Weights of a small image classifier.
Model: activation relu, depths [2, 5, 5].
Rows from block 4 of a small image classifier, named by matrix and row number. Each number is 50 + 15 x the weight over its row's rms, rounded and kept within 0 to 99. All counts start at 0. After the name is the row's rms in percent of the matrix's.
After each channel's rows are labels from the 100 images, of 14976, where the channel reaches its highest value: "top examples" is what is common among them. Only what is clearly more common there than usual is listed. The data: made-up waving flags.
# conv: 3x3 conv (model.blocks.4.conv.weight, 144x144x3x3, each kernel summed), inputs 0-143

conv.28 094:57 56 56 33 23 65 57 61 70 44 48 41 41 31 65 50 66 20 37 15 54 55 61 40 33 49 55 39 39 40 38 68 50 37 49 66 50 60 99 51 64 33 24 29 17 25 33 55 54 59 53 56 59 38 24 61 67 50 57 22 50 53 50 58 49 65 45 69 47 45 49 56 93 69 35 60 20 29 49 23 48 55 34 47 61 49 41 09 33 43 59 41 52 32 61 57 55 48 27 64 52 59 35 36 30 35 51 40 58 38 65 50 46 34 70 46 36 46 62 49 40 41 45 58 39 37 40 62 57 32 60 54 41 39 35 49 65 27 41 31 61 48 87 35
top examples: star

conv.101 124:55 18 72 78 32 42 59 40 41 52 56 36 59 45 45 67 59 71 60 54 42 61 69 51 48 54 35 46 29 36 56 77 36 24 66 51 37 56 31 29 44 50 44 24 44 52 54 41 47 35 34 60 64 52 71 60 44 31 40 37 57 44 51 50 46 43 76 24 27 69 44 33 82 34 37 42 40 53 49 44 76 51 64 36 54 32 50 37 04 39 61 55 54 51 43 49 32 78 59 53 49 35 44 69 51 51 71 32 64 44 58 44 62 37 17 25 45 56 36 40 52 75 26 40 37 46 29 35 43 66 68 65 62 41 61 61 59 71 72 49 18 66 18 70
top examples: emblem: no emblem; saltire

conv.141 113:38 56 32 38 33 84 47 64 38 56 59 71 59 66 40 38 51 55 19 42 55 39 49 31 33 42 56 68 33 54 39 59 26 49 64 69 58 43 26 51 67 57 56 32 21 49 35 43 49 37 42 20 52 27 26 31 46 48 49 51 48 24 47 65 54 54 40 48 37 48 62 65 46 41 80 44 40 33 66 30 27 50 68 55 51 49 36 58 54 60 63 66 47 20 49 51 42 53 64 57 38 50 52 40 43 28 18 66 44 26 44 15 50 52 99 22 65 36 30 49 32 72 74 48 32 48 60 56 37 63 66 68 54 73 32 42 69 44 54 31 39 74 61 49
top examples: gear

conv.111 095:68 44 40 63 60 49 42 28 61 34 50 40 42 38 26 58 65 40 30 28 40 71 38 72 40 28 38 59 60 32 59 54 70 47 36 44 28 59 62 76 78 64 54 36 36 39 36 49 52 28 18 24 21 69 39 39 45 53 44 21 50 47 38 57 18 63 22 26 33 69 52 78 53 60 37 26 55 55 46 47 33 65 18 53 44 67 22 48 49 49 35 34 47 30 57 54 50 61 52 59 51 39 54 54 42 54 47 39 19 10 55 47 36 41 57 60 63 49 35 44 45 42 35 48 50 38 51 38 43 28 43 86 45 43 43 58 40 80 38 73 27 43 52 68
top examples: gear; flower

conv.124 123:70 68 44 52 31 59 46 44 38 79 09 32 00 46 59 51 60 47 26 65 42 44 46 71 41 50 48 35 87 17 39 64 46 64 33 53 41 52 42 60 35 36 30 64 65 59 56 31 75 29 53 77 52 57 48 60 44 78 79 38 52 60 59 38 44 57 43 40 68 56 32 44 49 44 37 35 67 58 58 57 44 40 69 52 40 78 49 63 61 45 40 40 41 22 34 46 64 41 45 36 47 12 63 54 43 49 72 42 39 80 53 26 63 60 38 74 54 43 53 64 50 38 53 40 65 40 41 67 51 54 32 48 44 64 45 37 46 56 11 27 45 41 42 48
top examples: circle

conv.132 100:57 40 57 50 28 55 61 56 45 72 17 42 16 35 37 53 42 42 70 62 57 29 66 59 25 39 71 57 42 31 50 69 42 35 22 59 46 57 30 45 36 51 26 39 44 58 45 33 70 68 44 67 53 39 38 38 49 50 41 61 06 39 62 59 60 37 45 69 73 35 53 43 49 35 25 60 54 45 38 48 59 19 70 37 67 42 22 47 47 21 70 69 43 49 24 35 52 61 52 43 41 31 14 25 48 75 44 39 52 36 31 35 49 51 48 49 18 74 53 45 71 56 43 35 37 42 63 71 60 45 63 45 41 40 30 34 33 48 81 47 55 63 40 45
top examples: border; circle

conv.12 093:61 60 53 50 34 25 26 62 51 36 57 37 54 38 52 40 53 22 60 24 37 68 57 47 50 41 44 52 23 52 50 34 47 33 60 41 38 26 52 42 51 47 51 41 59 43 59 60 28 48 31 18 46 34 23 69 56 48 56 49 45 71 32 58 64 45 44 45 55 50 36 55 20 58 40 30 45 48 37 34 12 61 46 64 51 13 41 29 34 52 27 55 52 53 58 11 77 60 50 63 39 09 62 56 48 37 57 38 33 34 25 42 47 45 38 64 56 52 61 30 38 32 33 60 39 62 17 63 69 35 57 65 54 38 20 32 36 35 62 49 44 30 63 80
top examples: gear; ring

conv.22 111:80 75 50 24 73 45 51 81 45 54 52 46 33 69 63 36 32 41 66 52 26 49 36 57 35 41 29 35 37 21 43 48 42 33 31 56 47 43 56 43 61 42 53 47 55 76 28 36 46 41 35 65 34 50 46 45 48 46 71 42 15 38 60 41 44 57 61 66 37 54 38 51 44 60 31 58 46 73 46 54 29 14 62 44 38 63 46 57 67 30 34 30 50 35 52 59 71 70 44 44 44 23 59 50 60 56 55 48 65 65 47 31 31 70 77 74 50 40 33 55 53 60 47 46 51 34 41 66 69 53 40 32 60 57 20 50 24 21 48 15 29 87 30 43
top examples: circle

conv.121 102:51 70 47 45 45 45 37 86 51 28 74 43 52 63 45 52 48 39 43 61 25 49 87 55 58 32 43 63 40 12 64 53 67 50 27 61 50 51 48 76 47 40 56 43 61 50 22 57 44 71 50 56 40 40 34 69 56 51 63 47 21 42 73 51 54 34 60 30 57 43 51 43 36 48 57 58 33 72 43 27 48 60 68 70 64 61 32 51 45 54 30 41 33 55 51 72 61 80 49 52 51 04 20 71 67 18 54 41 55 41 28 58 61 42 35 56 64 39 56 46 46 56 29 29 41 54 47 40 59 16 59 55 44 43 76 34 42 33 75 33 46 67 21 65
top examples: upright cross; gear

conv.42 111:59 41 24 83 36 36 46 49 41 38 35 44 32 28 48 59 40 41 63 69 64 42 43 54 63 41 43 61 22 45 67 41 50 87 38 69 40 66 52 48 28 70 34 36 68 59 25 50 56 66 72 45 44 65 25 54 31 73 61 67 19 60 36 43 41 49 58 17 52 47 66 64 32 45 39 50 66 36 64 52 32 24 48 64 59 74 22 37 52 56 39 24 60 65 62 54 78 48 38 59 73 44 66 44 45 46 67 49 42 35 40 07 53 47 38 82 41 71 43 63 62 52 75 52 46 28 44 48 50 52 63 51 35 65 52 67 59 81 49 55 56 46 45 71
top examples: gear; ring

conv.70 120:53 43 57 56 34 37 60 19 36 71 36 46 46 09 62 19 44 33 61 53 45 40 39 53 53 55 25 28 61 15 44 69 41 52 38 52 46 38 49 53 43 46 69 47 54 56 37 29 86 54 51 57 45 60 33 46 56 50 83 55 43 43 50 33 26 21 44 56 79 64 30 32 54 37 31 52 63 63 45 53 39 67 49 36 39 52 39 73 65 36 24 52 55 54 25 87 84 39 49 55 61 38 58 53 41 52 64 34 33 56 71 38 46 65 33 52 46 38 46 66 55 37 68 35 55 32 45 32 72 41 37 37 55 45 60 76 46 72 09 45 66 29 42 46
top examples: red; triangle at the hoist

conv.35 123:54 51 30 42 54 43 29 62 39 51 42 67 17 55 31 56 48 17 69 97 70 66 71 66 35 63 46 44 42 28 56 65 48 26 23 47 46 59 31 65 26 47 42 37 37 59 33 69 70 23 37 62 42 61 46 67 55 37 29 51 41 56 66 50 72 32 33 58 30 37 50 51 34 52 26 59 38 44 55 61 51 32 54 53 69 55 63 28 35 42 66 37 69 28 46 57 59 64 40 28 59 18 30 68 65 59 66 38 37 27 75 49 74 48 50 38 68 46 39 57 55 67 25 48 53 42 43 59 42 60 50 32 39 39 60 66 28 52 53 30 38 81 42 40
top examples: emblem: no emblem; saltire

conv.99 087:77 36 38 40 60 48 46 60 25 58 42 33 36 15 26 61 41 28 33 23 45 29 54 52 37 33 35 32 29 54 64 25 55 66 48 36 29 64 58 34 35 63 38 42 52 47 49 37 45 51 55 19 53 34 30 51 36 53 49 41 51 52 44 51 42 56 67 43 05 55 34 53 48 29 77 55 83 54 41 49 59 39 30 54 55 57 42 52 50 48 56 39 32 41 51 64 37 49 23 39 78 34 72 17 46 43 46 54 70 28 34 46 47 52 52 78 54 73 58 71 50 39 31 45 34 31 53 81 39 47 41 43 23 52 57 51 52 59 47 07 54 26 50 59
top examples: gear; ring

conv.49 099:72 59 05 35 43 55 63 63 43 63 43 58 31 17 41 54 42 57 50 62 84 75 66 42 35 48 41 60 31 53 57 45 59 41 40 35 41 44 46 86 24 58 37 51 44 44 60 51 48 33 52 36 42 33 39 47 47 67 37 45 46 73 23 61 55 47 26 29 48 47 74 33 63 32 59 46 52 75 54 29 28 64 64 36 66 62 44 54 16 57 49 27 56 60 60 39 65 39 68 57 34 44 45 33 73 50 31 52 47 56 44 52 46 25 46 38 55 32 51 51 71 46 41 35 67 35 57 57 37 39 41 63 58 54 85 50 36 44 43 32 22 82 04 48
top examples: emblem: no emblem; upright cross

conv.120 124:55 63 68 20 49 37 50 38 44 68 50 42 48 46 44 52 64 54 36 64 71 69 45 61 28 77 50 63 85 37 35 55 58 54 69 49 50 84 45 68 45 31 53 55 36 63 38 68 54 28 50 34 52 59 65 66 75 54 48 55 64 32 77 56 31 49 27 58 64 47 52 80 41 39 35 63 29 47 68 37 51 77 68 63 50 58 73 74 74 36 40 54 56 54 42 48 55 48 60 49 67 37 60 64 57 75 58 35 26 57 54 82 40 80 59 38 43 45 75 51 63 54 61 46 64 21 51 47 59 18 49 51 50 47 52 31 49 34 45 71 99 33 37 57
top examples: rhombus; star

conv.29 103:57 05 55 39 51 51 53 40 53 39 60 57 57 48 45 24 52 47 64 63 38 58 50 44 34 51 37 37 51 30 56 63 57 43 53 44 61 44 22 39 66 49 63 06 29 32 41 51 45 46 40 55 23 40 47 45 52 60 54 41 35 32 74 54 49 33 37 55 57 55 39 48 38 58 45 10 24 50 12 31 44 63 54 51 64 43 43 46 61 49 49 41 65 20 41 48 25 28 43 46 47 43 33 52 37 48 39 17 27 54 76 36 52 41 36 36 64 21 66 48 50 75 67 36 42 20 39 42 67 02 43 45 54 33 63 31 56 31 43 57 34 32 36 29
top examples: triangle at the hoist; rhombus

conv.23 107:43 36 40 23 49 51 64 25 46 60 38 52 63 36 34 45 64 38 49 56 36 56 19 71 46 62 56 40 63 44 29 37 42 40 74 55 55 58 49 30 48 44 21 43 46 61 37 63 48 51 21 56 66 63 46 43 46 33 52 36 57 56 47 47 51 67 33 66 22 52 62 66 40 43 55 64 43 25 63 43 42 41 86 70 62 53 36 49 59 33 37 50 41 28 41 48 46 62 60 44 37 39 49 82 53 63 56 15 39 68 67 44 78 66 29 64 62 46 66 52 54 75 47 39 25 30 15 62 57 08 56 52 66 66 61 41 74 34 31 78 74 62 23 47
top examples: star

conv.31 103:29 62 32 31 41 49 53 36 47 47 55 44 63 52 33 58 27 37 39 53 47 36 57 42 29 44 10 30 62 33 48 80 34 46 41 42 44 38 57 54 41 39 65 45 51 46 41 49 25 41 41 35 47 46 59 44 66 31 53 36 14 35 66 27 32 48 54 59 37 68 36 37 38 45 32 48 23 52 60 50 40 76 72 42 42 30 58 60 67 64 55 37 45 63 23 46 34 55 55 27 31 30 44 42 44 25 17 21 69 29 44 23 57 42 62 36 42 32 62 33 52 48 59 41 52 45 19 70 38 33 24 45 24 23 37 46 46 24 56 28 29 47 54 29
top examples: triangle at the hoist; star

conv.56 089:46 37 75 71 48 39 42 23 45 42 36 23 46 40 67 53 63 65 47 21 45 26 46 50 40 55 38 34 32 46 56 35 34 74 29 59 35 35 35 61 45 39 68 32 64 41 56 58 33 47 64 60 47 48 32 59 09 89 65 43 47 43 52 61 43 56 29 78 55 15 36 24 44 60 28 44 59 47 61 33 70 49 20 50 37 31 36 54 53 60 47 45 68 46 48 60 38 32 51 47 39 35 65 44 36 56 42 67 57 74 36 40 36 46 27 85 41 61 44 77 66 50 65 32 55 47 80 39 39 56 57 70 52 48 55 52 23 65 34 65 50 60 21 67
top examples: ring

conv.6 101:51 55 64 75 41 28 48 62 53 59 51 55 25 48 24 34 49 19 39 40 50 57 53 51 56 61 42 22 64 66 36 62 55 49 50 55 67 57 58 27 28 60 47 31 55 57 53 45 72 45 33 23 49 69 47 46 41 36 49 34 39 46 77 39 42 36 39 48 59 33 43 38 59 36 32 57 32 49 28 40 52 72 24 69 64 43 41 46 77 48 25 52 35 46 45 51 23 10 49 54 28 40 58 43 66 42 50 19 26 47 53 56 22 65 46 71 41 38 38 43 66 31 50 58 61 67 08 34 70 00 35 55 51 40 44 45 53 37 38 39 64 22 54 49
top examples: rhombus

conv.21 116:50 71 48 44 40 36 51 34 64 42 63 59 37 26 56 66 53 87 39 26 70 38 41 43 49 77 51 71 54 18 50 31 38 56 47 38 54 56 68 54 42 49 34 85 55 43 86 57 45 59 40 59 50 64 64 55 62 17 44 65 39 48 51 41 50 86 49 50 90 53 40 30 66 58 38 44 20 45 51 47 44 45 23 33 44 62 62 97 48 74 52 26 54 74 35 42 38 35 56 75 36 64 59 56 44 52 35 62 58 35 52 82 45 63 39 25 50 33 29 49 65 38 33 53 58 57 51 65 29 56 56 56 39 37 66 52 36 50 60 51 54 68 35 40
top examples: ring

conv.72 102:50 54 40 37 38 32 55 62 40 49 53 84 32 30 47 25 53 40 42 39 49 64 77 42 38 70 44 37 76 00 42 57 52 59 64 42 50 87 61 67 22 41 48 45 36 48 56 32 28 39 42 48 53 54 59 40 41 34 52 57 44 30 89 41 24 37 37 68 59 43 57 37 60 45 42 62 17 53 60 40 41 79 59 54 46 56 62 54 69 47 39 32 72 13 54 54 36 12 48 70 47 39 55 44 64 64 48 45 43 59 23 56 67 42 48 29 23 32 56 41 45 60 55 44 20 45 40 35 42 57 47 42 47 24 45 40 53 24 47 49 63 38 55 52
top examples: crescent

conv.92 094:41 40 25 30 62 33 28 39 22 35 34 51 54 54 53 52 89 37 35 33 67 77 41 44 49 54 71 52 51 57 53 72 34 24 50 41 41 49 43 21 60 28 37 50 41 25 63 58 38 63 41 42 35 33 52 18 49 31 49 35 50 50 32 52 15 49 49 55 34 67 61 66 51 34 59 25 62 39 50 61 44 48 30 53 64 46 30 29 57 47 63 33 47 39 49 43 23 38 47 36 47 61 49 31 38 56 27 49 11 23 45 21 56 50 56 42 63 41 49 26 25 38 47 52 37 34 37 55 55 61 48 58 57 42 33 24 67 40 26 76 67 46 57 16
top examples: star; flower

conv.80 090:35 46 30 59 53 58 58 38 48 63 53 55 48 41 49 55 27 51 48 40 56 07 35 56 53 42 46 36 62 48 58 35 28 45 74 45 34 77 35 72 30 41 54 32 54 33 25 47 57 22 13 45 46 51 65 38 37 42 35 40 62 48 42 52 31 07 47 39 43 22 45 39 52 42 21 45 31 38 38 39 62 56 29 35 42 67 48 73 40 53 32 53 62 75 39 45 47 37 98 35 56 48 76 66 52 58 46 47 38 55 79 29 48 64 57 30 57 59 53 30 34 34 60 26 70 48 29 53 43 77 45 45 52 42 72 41 21 62 43 49 57 65 38 62
top examples: ring

conv.55 094:34 39 47 48 51 60 47 51 72 48 58 40 42 46 72 48 43 24 56 28 40 48 52 46 37 48 22 32 26 40 32 54 27 41 61 61 49 52 41 62 51 67 58 82 36 58 54 50 30 47 39 42 40 24 70 46 50 16 43 39 21 36 44 25 75 32 36 58 70 67 56 22 46 36 36 80 63 46 44 53 40 55 40 64 62 42 21 71 49 19 41 29 46 44 58 23 58 13 41 54 31 23 46 41 41 35 36 62 54 40 47 49 58 34 50 25 52 36 20 43 62 67 65 23 56 58 48 39 55 36 34 69 39 26 28 30 28 64 37 55 64 56 67 60
top examples: circle

conv.126 088:52 34 32 44 39 65 55 33 38 43 38 66 41 16 44 46 46 44 23 35 64 39 41 39 55 36 68 51 60 60 54 24 56 45 58 42 52 52 53 31 90 57 53 25 66 64 69 75 48 48 41 70 30 48 58 45 38 54 50 54 71 57 30 64 03 60 45 29 82 59 44 50 49 47 38 24 73 30 64 31 58 60 33 49 60 73 66 31 62 52 37 75 49 68 46 33 51 61 62 51 62 48 44 20 60 57 53 72 23 38 58 60 39 45 68 61 42 45 36 51 52 46 24 34 45 69 56 27 38 32 42 26 46 51 53 30 56 53 58 81 66 18 47 24
top examples: star

conv.0 101:51 65 59 54 46 65 55 23 18 41 44 36 61 50 66 24 63 58 59 45 61 31 44 27 47 38 51 40 66 38 45 65 34 51 55 59 65 65 67 32 55 24 46 39 43 44 45 54 44 56 46 34 65 39 63 47 51 60 54 32 60 31 37 58 51 63 08 55 59 38 75 59 53 59 38 54 35 57 54 54 76 72 25 41 27 35 63 64 37 57 47 67 70 99 44 49 38 66 75 45 38 72 52 51 42 48 09 81 37 55 31 61 36 46 57 19 27 50 75 55 57 50 61 24 58 41 49 35 44 72 58 39 51 49 16 43 74 55 38 67 67 42 57 63
top examples: corner square; star

conv.112 095:44 61 29 65 58 54 35 39 44 47 40 38 42 60 40 64 53 49 53 44 48 83 52 54 29 41 76 49 12 50 39 53 43 51 22 47 60 59 52 54 38 53 28 38 31 50 42 35 46 51 28 28 37 58 55 34 45 27 34 30 34 48 37 49 59 58 28 57 50 45 30 41 44 45 30 61 57 67 50 57 58 16 66 21 76 28 25 07 26 63 47 46 46 12 35 26 58 22 51 47 27 56 40 29 65 42 73 46 50 52 64 41 27 37 52 40 61 33 42 55 77 24 27 57 42 60 27 53 49 48 49 50 43 60 62 48 46 54 26 28 31 26 40 38
top examples: crescent; ring

conv.67 096:35 33 79 23 45 54 65 38 48 70 89 70 51 71 56 19 35 51 40 17 53 52 41 48 38 38 47 55 49 33 65 64 59 57 68 52 40 64 18 74 35 45 56 37 60 61 35 73 41 38 35 54 64 33 61 33 32 23 51 46 52 30 61 17 33 39 36 31 68 59 53 43 45 58 42 50 49 59 32 57 73 38 49 74 65 37 44 45 63 34 70 53 64 26 45 57 33 33 31 38 67 28 62 55 42 59 33 23 59 64 74 68 42 52 60 25 81 21 45 49 33 39 61 36 49 23 38 45 47 43 63 41 63 42 39 49 54 33 35 60 58 33 45 38
top examples: star

conv.108 094:41 69 37 25 16 51 18 62 58 53 18 34 68 56 59 21 44 46 61 41 54 66 75 32 59 67 52 60 48 57 51 59 55 49 56 58 36 28 81 34 23 54 32 54 54 23 65 48 47 68 38 56 61 38 51 58 33 61 61 44 44 68 47 52 28 48 47 35 47 27 26 42 62 47 54 41 70 54 44 31 28 61 70 22 62 45 33 37 40 42 55 55 73 09 58 58 48 67 52 71 36 69 42 28 20 28 55 46 36 50 60 28 67 42 53 65 48 31 28 36 35 33 41 31 53 49 42 61 40 49 74 63 58 41 16 46 48 38 53 38 30 49 23 52
top examples: rhombus

conv.65 088:60 49 42 44 49 48 52 52 29 52 79 60 42 56 58 15 60 19 40 29 48 46 48 41 46 24 50 54 70 34 36 42 35 68 40 44 56 48 43 51 39 72 43 56 37 68 41 35 59 42 81 54 66 17 46 52 70 65 33 62 53 52 46 29 76 42 43 73 48 44 51 44 61 49 58 75 48 37 53 49 30 37 66 54 77 54 62 39 45 39 44 41 56 60 50 64 41 60 66 55 36 42 40 22 59 71 45 39 76 49 42 39 38 82 40 45 69 72 54 72 19 51 39 40 91 66 47 30 38 33 45 33 28 81 41 47 53 47 26 28 47 55 19 86
top examples: gear; flower

conv.102 112:34 60 49 55 43 49 23 45 31 40 18 76 40 03 50 41 50 19 57 47 51 55 58 64 33 65 48 28 57 24 40 43 31 56 34 41 36 31 50 37 26 44 61 41 64 43 41 35 43 43 48 57 18 36 39 65 28 77 64 73 47 73 58 26 60 33 26 34 63 63 37 20 75 60 27 34 74 55 19 48 44 33 70 53 40 29 34 31 55 73 39 32 54 40 43 48 67 57 43 35 38 42 45 62 57 54 69 40 22 34 45 55 59 46 52 69 43 46 46 53 58 61 75 61 60 32 70 62 59 40 51 47 51 41 33 27 52 61 51 50 43 28 58 57
top examples: gear

conv.94 079:60 54 22 50 26 68 31 69 45 50 67 72 36 32 44 61 55 56 37 44 57 43 58 48 28 27 38 59 61 51 63 56 39 45 51 62 36 59 33 51 52 26 38 56 43 54 32 49 62 75 61 36 29 42 37 51 61 51 57 53 44 26 73 23 24 25 00 24 27 46 62 74 46 32 56 60 35 39 72 45 36 59 39 70 41 62 31 54 60 41 30 53 42 16 35 31 55 38 70 58 67 38 62 68 41 55 58 44 51 35 53 40 41 61 38 65 64 49 52 73 36 48 56 50 65 24 30 24 40 71 28 33 62 70 26 46 60 45 30 72 64 32 49 41
top examples: corner square; flower

conv.127 146:26 51 76 74 31 22 47 69 47 66 42 44 09 36 29 57 48 58 30 31 49 37 33 49 58 59 43 33 52 21 28 38 44 59 31 25 53 66 20 22 63 41 39 61 41 50 49 59 65 49 53 40 50 80 48 53 47 33 49 55 49 47 74 65 58 31 44 62 83 51 41 50 63 41 27 49 41 31 80 25 64 74 69 35 52 43 93 64 31 52 57 35 52 66 29 59 49 55 45 56 61 25 50 60 25 51 45 37 19 44 37 39 49 53 30 58 41 58 54 55 43 47 46 48 64 35 62 32 51 52 26 44 59 53 56 27 71 36 25 39 47 48 43 35
top examples: diagonal band

conv.2 101:38 46 18 23 45 57 52 66 38 61 38 52 48 15 38 39 51 40 55 64 46 84 71 41 50 44 46 27 52 42 79 57 35 46 31 46 38 49 67 41 45 24 52 47 53 41 50 78 59 67 20 50 35 54 55 59 31 35 72 36 23 36 36 54 26 51 60 31 81 66 41 41 53 55 62 74 19 30 37 19 61 55 48 42 61 65 44 37 77 36 67 61 61 08 49 44 60 33 60 36 51 42 73 32 24 49 51 17 32 41 54 33 54 45 63 41 58 21 42 30 45 34 70 40 57 55 44 40 40 45 45 46 43 37 67 29 49 45 38 52 63 45 53 42
top examples: star

conv.51 084:24 58 49 67 68 58 18 66 34 53 61 32 05 51 44 71 42 56 51 07 32 07 63 40 38 53 59 39 53 37 48 43 57 57 49 38 52 38 60 29 61 40 54 33 53 65 35 31 25 62 45 67 53 68 65 52 46 70 62 50 30 68 47 63 60 50 49 71 46 82 44 21 48 49 58 47 72 48 66 25 38 32 58 63 53 48 64 38 56 43 43 23 32 47 40 40 47 66 28 46 42 07 65 62 61 35 49 39 51 39 44 37 66 44 53 71 56 48 59 36 35 52 61 52 59 55 52 45 32 28 57 56 68 47 54 51 50 27 45 07 38 59 32 41
top examples: flower

conv.26 108:34 44 57 62 36 34 37 74 48 52 31 72 14 71 58 54 46 35 54 40 50 47 66 41 22 82 36 32 48 32 52 45 26 35 19 44 51 46 44 35 66 30 51 20 63 57 37 28 18 59 49 41 48 51 65 37 37 47 41 60 33 30 68 74 67 30 40 55 49 41 59 38 30 51 53 40 34 41 61 61 52 32 67 43 16 40 74 57 65 57 48 29 66 32 33 24 58 34 70 59 58 27 46 75 30 53 38 39 34 40 56 33 50 40 56 32 33 62 37 43 64 55 69 51 52 06 46 52 53 36 31 54 45 48 51 22 42 46 68 33 58 59 31 50
top examples: flower

conv.43 102:67 73 47 38 52 48 36 67 30 40 48 68 68 66 32 33 36 43 64 50 67 42 56 52 57 39 41 49 71 71 23 16 60 43 78 38 45 65 42 54 59 55 39 87 48 43 41 64 50 74 34 18 42 52 63 55 65 20 47 37 23 40 59 59 33 32 58 61 33 49 54 48 25 46 47 51 59 65 67 41 64 53 62 75 71 24 40 29 39 53 40 70 35 44 45 31 59 37 48 42 67 44 49 28 69 32 20 41 35 56 21 56 36 35 57 46 72 62 53 28 37 31 46 68 30 55 16 69 43 51 47 53 45 60 26 26 34 36 62 36 43 26 47 46
top examples: ring

conv.8 088:64 32 33 33 73 43 39 38 16 49 60 37 47 25 37 35 42 33 22 61 67 39 43 19 39 48 59 47 48 35 42 61 41 37 39 42 55 26 77 37 50 50 32 58 45 45 27 34 43 50 39 19 13 27 45 56 34 38 36 32 31 29 95 66 37 78 44 58 48 39 56 31 46 39 46 36 31 47 32 64 34 45 46 56 48 51 21 69 47 36 40 35 56 47 33 55 32 54 55 57 55 42 64 34 73 79 45 61 63 54 48 34 48 65 47 47 49 66 63 72 53 30 56 45 64 36 74 59 59 23 65 56 41 41 23 29 66 65 47 35 57 33 52 38
top examples: star

conv.18 099:47 45 76 32 51 30 58 47 35 64 43 45 45 49 45 54 40 57 34 78 35 32 42 64 36 61 40 37 53 61 21 36 44 52 61 37 37 80 40 61 64 63 39 71 37 71 51 64 78 29 33 41 41 55 53 49 71 30 56 40 38 46 59 50 60 34 65 56 82 56 55 70 48 47 55 60 53 44 77 20 46 63 41 78 63 59 68 57 94 43 50 48 56 56 44 49 48 70 82 48 54 27 42 57 32 67 47 39 40 55 33 38 51 70 57 30 74 50 54 45 68 69 21 62 58 41 67 50 46 59 29 39 48 46 82 22 34 50 38 52 89 23 27 54
top examples: rhombus; blue